{
  "model": "image classifier",
  "dataset": "rendered dice on a table",
  "train_examples": 145000,
  "image_size": 32,
  "crop_scale_min": 0.8,
  "horizontal_flip": true,
  "targets": ["dice"],
  "num_classes": 3,
  "arch": "preact_resnet",
  "norm": "batchnorm",
  "hidden_act": "relu",
  "depths": [5, 5, 5],
  "kernel_size": 3,
  "stem": "single",
  "avg_pool_shortcut": false,
  "widths": [64, 96, 144],
  "label_smoothing": 0.1,
  "loss": "cross_entropy",
  "init": "xavier_uniform",
  "residual_init": "zero_last",
  "optimizer": "soap",
  "beta2": 0.99,
  "learning_rate": 0.0015,
  "beta1": 0.95,
  "shampoo_beta": 0.99,
  "eps": 1e-08,
  "precondition_frequency": 50,
  "max_precond_dim": 1024,
  "merge_dims": true,
  "one_sided": true,
  "adamw_lr_other_params": 0.00087,
  "max_grad_norm": 1.0,
  "l1_shrink": 0.03,
  "max_steps": 13600,
  "batch_size": 64,
  "epochs": 6.0,
  "lr_schedule": "wsd_sqrt",
  "decay_fraction": 0.2,
  "final_lr_fraction": 0.01,
  "warmup_steps": 680,
  "weight_decay": 0.2,
  "adamw_weight_decay_other_params": 0.01
}
Rows from block 6 of a small image classifier, named by matrix and row number. Rows with one number belong to one channel. Each number is 500 + 40 x the weight over its row's rms, rounded and kept within 0 to 999. All counts start at 0. Numbers have three digits each.
After each channel's rows are labels from the 100 images, of 14976, where the channel reaches its highest value: "responds to" is what is common among them. Only what is clearly more common there than usual is listed. The data: rendered dice on a table. In brackets: how many of the 100.
# convs0: first 3x3 conv (model.blocks.6.convs.0.weight, 96x96x3x3, each kernel summed), inputs 0-95
# convs1: second 3x3 conv (model.blocks.6.convs.1.weight, 96x96x3x3, transposed, each kernel summed), outputs 0-95

convs0.30:492500497505500471508495498502473513508479502497496455500382448509496496524421542484455489492509486497461467493398368497497502467496497493361407462500500497502419438500500470493480503449455501496493378510512494530372478498495501475490500514475479500488505500495455499495432509497461481501
convs1.30:484509511546532504459500494498520501495498498509582495498499507501499493495498528505491509500498478497505494520488140496511520502518475493495499502482501502496528502507501490486506535504513498492524500496495498541500507518513508518501503502494501497486489511504517505502500503514508503506
responds to: one on top (68)

convs0.66:496498472494530490546489504504461401555489557474526492533486469516490534499486504431471523475493484508374485458461465483491502427434510487439477498427490504463513476498464513488494596485488491448607473528501488577491488510462504508494487530467473469485485510499482467471487566531494489329
convs1.66:481505499498520511501515497550512502460515500529589501503509502501493503516486760529498499493502490523515500543489334491569529504508487498504465500477512510499549465555503457489528510509552488486497509532502505551500499493549459501509566537493501463455473507483488508502499498520500506506
responds to: yellow die (70)

convs0.12:453589429448436508476495458481524604505428498483428502483504529504475471476516537495501479487488500410497501516510517503503436516433502500516518508425506486486402522428441476486496484504516493530503513518473468498516499459455490395509580453516498412513514482501428545490504499415505500421
convs1.12:496510496481497496480486488501472402442467495500495500492453470493498496514519275502510514486503490507477488502478502393502480366498460500494500497497491486444516509494519529506496500523502506498652511500506519514504496496499489534498486495485489466440481493539501504497502436468512463432
responds to: one on top (68); orange die (38)

convs0.68:507543496450498546478495500498513458514501509492452512643513526494514501485546476512535502511451540497514540526569519506541507536445492521511545532492530493500502537455480542503566357565554511525532547496499500450552557492500465504553503489545549499573518495380485517509563495431566536506
convs1.68:457426496505496482429504490535478500493525501546419493504499460496484468487486482469510496471507504521516458472502623409497439488557526502499516491401461475479503500521498461520478474596495507514466501503452536458490467465441500548465527502499463502341476500487513495465479453520513442390
responds to: red die (38)

convs0.42:481508499509486497430527510498500491494495543514512501500501488455514516571485508489500532528471500500495499502497499501500446500511532501500489506517500525530503497448496584522497495482500531519575500507501581556470499499498549520501482459495500545496513725550521502502474695494488499482
convs1.42:473533468499468567482499481521512478501496490503502563476545503506525517506497480666501482480499498587456502527490439439546443484462467478504498495409468503496514457489501450472528479504492391483476497418491597498502515463478411589498503512494494501496491436420499549512500462449518490503
responds to: yellow die (45)

convs0.84:505499506511518496475502496504468283544501483557512493514494481513521531492478468594486521520501493515500463544490466477490475482471473491477484451500374488502524473492517477514497497488471504607508482497494498443492495548508483499486547527465499503486628505381516489498491476504488493479
convs1.84:489499511534523506507503491508515676496500501515493500474481502500514510500472514498515500524501490496499468530484459501499500491492369492491500507465506498504494492510504525424513432511493509489305496491485500491498504505504485505499350506503490468464468387508506551499497500492507500545
responds to: yellow die (40)

convs0.25:561490497487476483531440486486490474520495432466493490474488476481486465491491495462482477454502495515395496324486498486444495488489455472493492482451518464489504480589459486505488617492503439491472483440524486486493479459495486466495334524487488488486501476502476496451489439493487484460
convs1.25:495501485556505503502518485488502493486528499501604511508480511507514474494514610491502498479465489467504480510465481499707513512471495495508501508484541499515442508497519462492522469501543510485576509574508496617502512484473548540540566537477537495499496624444495499524493512526494518442
responds to: red die (38)

convs0.21:568458491517511515671497503492521482514507505442506521498514550497502504523523511491517484488545495531508514356511532498440536515547499503516535527592519500539500539602486471467502627508504498477530508521468505534490491484441500497488477577519474498519485502495447462463492523580527505549
convs1.21:475505497463466526553417522490492485411515491536510512499487499511524505493493501534501505482374491523396459534477491497574497516500463504515489413540502511510505493398545361491512491512500484496518509473500490487500500406497508504504483519490519604466490607462498504436497499423492501510
responds to: yellow die (43)

convs0.90:507462492503482496514490480501496475440466558508505502497503516502467519617493546488495481506534468501501498485497495448483540509525495496499497506516480483524500499526514501483490524492489480497539495486501491672502491640501502492495529503499490513497481557516522496529497728517491494545
convs1.90:484551485510382639497397499509531490492492479514494525488483506512502427488497517543497502479499493621500481593461487488545497501429491500515370483440493484498508498385537457484512458498496453485531515507489499412497511499484458514496478515509499516490494485490504529527522479440520475500
responds to: yellow die (51)

convs0.0:494500525536489496500553523502502499514550590508506497490497499550545592585498519501500507692515497506494496483497500495498500497498627498498498501518507515515502497514510505512494517499499507509501498509474626539513496525503518499498700507498497511497534512513518497504497508515499499501
convs1.0:493496469479480509498348478504478495472481391506523500479470468500513485486491477504500484498500497542474489498484506502489500496494418533501502493478500488492522479494503447446507490504499446498455487486283545428500503490490415504495486502486497456467457394488545565501496487490522498525
responds to: five on top (64); white die (60)

convs0.65:500494500497506514536408489513525508497553490496498510526512500500440494471512493496524478324509520505504515365509526506504516507506491535546518502520505435517501501622508339454529509523521434478490528458508499479506513503493484503510488512532520525506459478385500503499509499504528534502
convs1.65:507475372448500489533505501527492498500509504488449486502502483499514499533499487469495481470523497500458501497522608520485494513469524500511503498506499494518227495492472509512472450513495494546480487544498502582498483437439510494480500491504494517498498554479487504497482499466453476496
responds to: teal die (39)

convs0.41:492490508500492457498503503451474472455520504543359449447512469457473477516449420520452508507450453393536448469455431419480495459482509477479478468498478497497534454480474524505469460451449497502507472500561493503463460516483505477485468416456457515450504507532561495514454522370498467501
convs1.41:501492488490538446501486425599529519505493503445446472479471490490513491524514534481487434480527482506364500479465528503477506492475500504483425503527504484511267490510481527499489417484495500516472507573502500499522504472522481483493536503489484494500468498426444497452489482494492512511
responds to: white die (79)

convs0.10:388428515501449476500554550450506500503302509492505490469484495502490513499475506479466517532509454443491485492490463465427477497491545489497483494507497526509514483593500495529400541493505532510490478527512536558491476580476531420494526494477466497474519548568480513515487553491475447492
convs1.10:482512493495508506501486485537522504476491500534587481501447480500521501502501450500492492506503496520468486518499628502508501377474435506461501501472480478500529484397490484477512494500501477498650494491499498647496512478504458534507403510443502498501485498436448542494494502566426502514
responds to: red die (37)

convs0.44:562489537624492496521635507500497489505501489498511501496501497484506510497497498497499501551675495559492496517497498499489521495561491496498496503526496515553502498540516507561494559499494499502519497496494713491495494519522503492496493528498495534495501517498491475511497498593495496505
convs1.44:481491501417462498497372491495497516475524499506509501488488462500526533494500390501495497500488495510487497506502496501566484497468472503503495496478494502512556489490507445436526485504496484492450489462499519491499501516497488496497504501497500478496489393267521523491497498365505478520
responds to: white die (69)

convs0.77:522500487433515515540465330498540528463518501476486525523530509509436469431520375518521483450530521537522522470523533523501580514514466534529515515540573368535488508520527517456521549512514485489508524449518419497510516479516421512519505517518512541505459445467477482518513484526507522531
convs1.77:510499444423468497501499506516513470488478499508523504522500493502502498483488602501502490476436492495483465546464458479517466461445492455501504495613487512491368492497494518524493475509530484488506499513508509612561506471455519471498338507507519483528520656494504526489496530484498493504
responds to: white die (35)

convs0.5:515637462506492501507544499494520532490488478514520518493501596487491487492508502461523489577506441450511513445500474506527525603520492508596508490529561520519470534501447514503480511511524461529429513477510495494565506453494503491541469501510479501493562490490693532467503490521556528522
convs1.5:498501482495485503489493463496496521494505524755491504491493491475465536411467471496479499507514490506543487487490505532457494491494526505506502488474517484526511482487515638497491479485472500505512496525482501435484496615544479503499526479495479595478482435478500507553476489484508483507
responds to: white die (72)

convs0.63:541495502574561487507510599499492552510501490531502499499499497491514562519496491500495508533522498554496499474500499501497518495516497501501497514598515513537542498588535556551498525496499500502501494494528759500497498516560542530498495520500497543497498552558480495544490518549492498539
convs1.63:499503490485435506298500486502489476436505501421507505475501501500548517509486438529494480521474485496462483505504496466500475504465448506500472496482496499415548493466504339485514487483497451489419485496495557465500501481472436500468504504501499502489478448488555533465499492395517497515
responds to: white die (83); five on top (71)

convs0.89:520479486493433481512486498491488516492512513451462498500503464503492498501436517486470498488493494502475458460473323469447521496513496486407473574569488497542490462470548491493489396494485493461488466495531496544500499477353489492497440497446467479470487507487475473562494580495483474583
convs1.89:421511523572561512489499502539499364482483493500484506495547502514481483590484567535504501494494485539502494538488294485504506497501483478490497498561503468490573447513514489498507502503500490478520507540499494472504496552580507524504501499486496650489500505499507499501502466497537492509
responds to: teal die (50); white die (38)

convs0.53:450491454442373500502476466397505470489446509498494476442499497506454483483494507474485467482518473412495443490496494346422505490485501477490492488499530445503455459529467512476455439417492463466495495522478413477482450482470471390483547485497470493494517479474462519507473497499498470492
convs1.53:478499489499564481492528487478559504418482504499476500496449500501479493484491484482463494508493496484497461502452439502510551513462464535506495499472518496453492509504518502483508494547461493505714482539448489545496508507540482643491505486481531497489444425627526473465517447496493501490
responds to: blue die (48)

convs0.11:500577495410500525519451498506531504494523505491419514510505540495498509498529495508516496493374550476502563290554541540534508538490510530547525567484501498493499518501506438481529484566525498606526541495546494521561540497502491511515497475524524472526496498484489529500521521494517535515
convs1.11:500458492497480493496410488502486393449510503482459498498500441492501380550506481460501447464529512510411515488501665485494458493511530496505509497496496438511455480487474520537476477490500512508481472573489503374497383491463485510471556495481487495437493484490500501496459496507500473483
responds to: red die (48)

convs0.94:509459499422500496500484488510480485489497500423495502419498495506482489400497441498499484475494496468501495521494504500495495496499483500497491460468478464500500494501505410479500500499479476536468497470431490447486493475471421492497502487496500410487469389490489367363498355500492497450
convs1.94:490494488489442524514518504492426499625525529501337505484503514487574550535503492495538504537497567529506457419524423485488499503519499466482497613505525526505468498510496478531508502545490599496504506509485499614512509497458467486505402486527520519545523512456489496508515526505486536514
responds to: white die (39)

convs0.74:498454495499506511519539479511462491574670500499527507526504522507489501485504491516520487497525520516502520494521505517506579524585471520507521503482502509536516482553474500496547672512574544573493509494499504480493503387506486516497456626505500523513537497490483467507518482562516528497
convs1.74:506421498504463522494459498474546514466521507468497499487518486501596632486503401519502505514509481511493504486480487494551537389552492492478498565513519534490580552501514489475537336513544501528509495487554503480496537564502494489551497490496532449476575497491495537478411499506502507495
responds to: yellow die (48); orange die (35)

convs0.60:454357519551555500499507497501493701540497511541473489499499495510511510484492492501493478549512492556567495512492492500498487497530526498487490469441513506500533493357490508517467479495494512560437490460486513482491495457601489498499506557498495499494598478528530498504497489504478497512
convs1.60:498493485435501495503500473497516517468497502528571505490470507500515523457484455462494501566499459505502466517483487476479460439480451481492513500478483490499520502500499482468502389413491510401513498491501504499490504513504481530500262440502499450494392468473490543490497496452515476511
responds to: five on top (62); white die (52); yellow die (34)

convs0.82:501492519524516496505509534497497526520497500529499497499496498557510501539498508504498501514510498525503496478497497495491503498505529497498496503512499508514538498513521633507497510497498506512500497549559829494495497515494509504498501505497497509496519500498498498533497568507500498527
convs1.82:503500490449460504421444491498493490464497474492521500485491470500537518363497468509497492508495500499452487504496503445503490500437483500495497474498495500453484496468503338454504496501498441494476482491498702406500501478499477498488496500497458503501489482488536517470501489396502496514
responds to: white die (95); five on top (75)

convs0.87:516559496499492524483563504653522497533512496431560565548545516508548503514528514528543527492512560513505538590547506526514583518486494525515530528454508526524463523439519464505562561538558512513516539537587503542532531428482515497542474511543560488540518539493465502495575504463546540456
convs1.87:474471498510508492528489468443513498489512499470438511512502495488502516550495245506500494467505501485511495481493504504497458498490423406495501509480489486504537498494509522488502474498472424492484501504479605514509490535458480564474517497501471491501436443380498499505497501515524489486
responds to: teal die (35)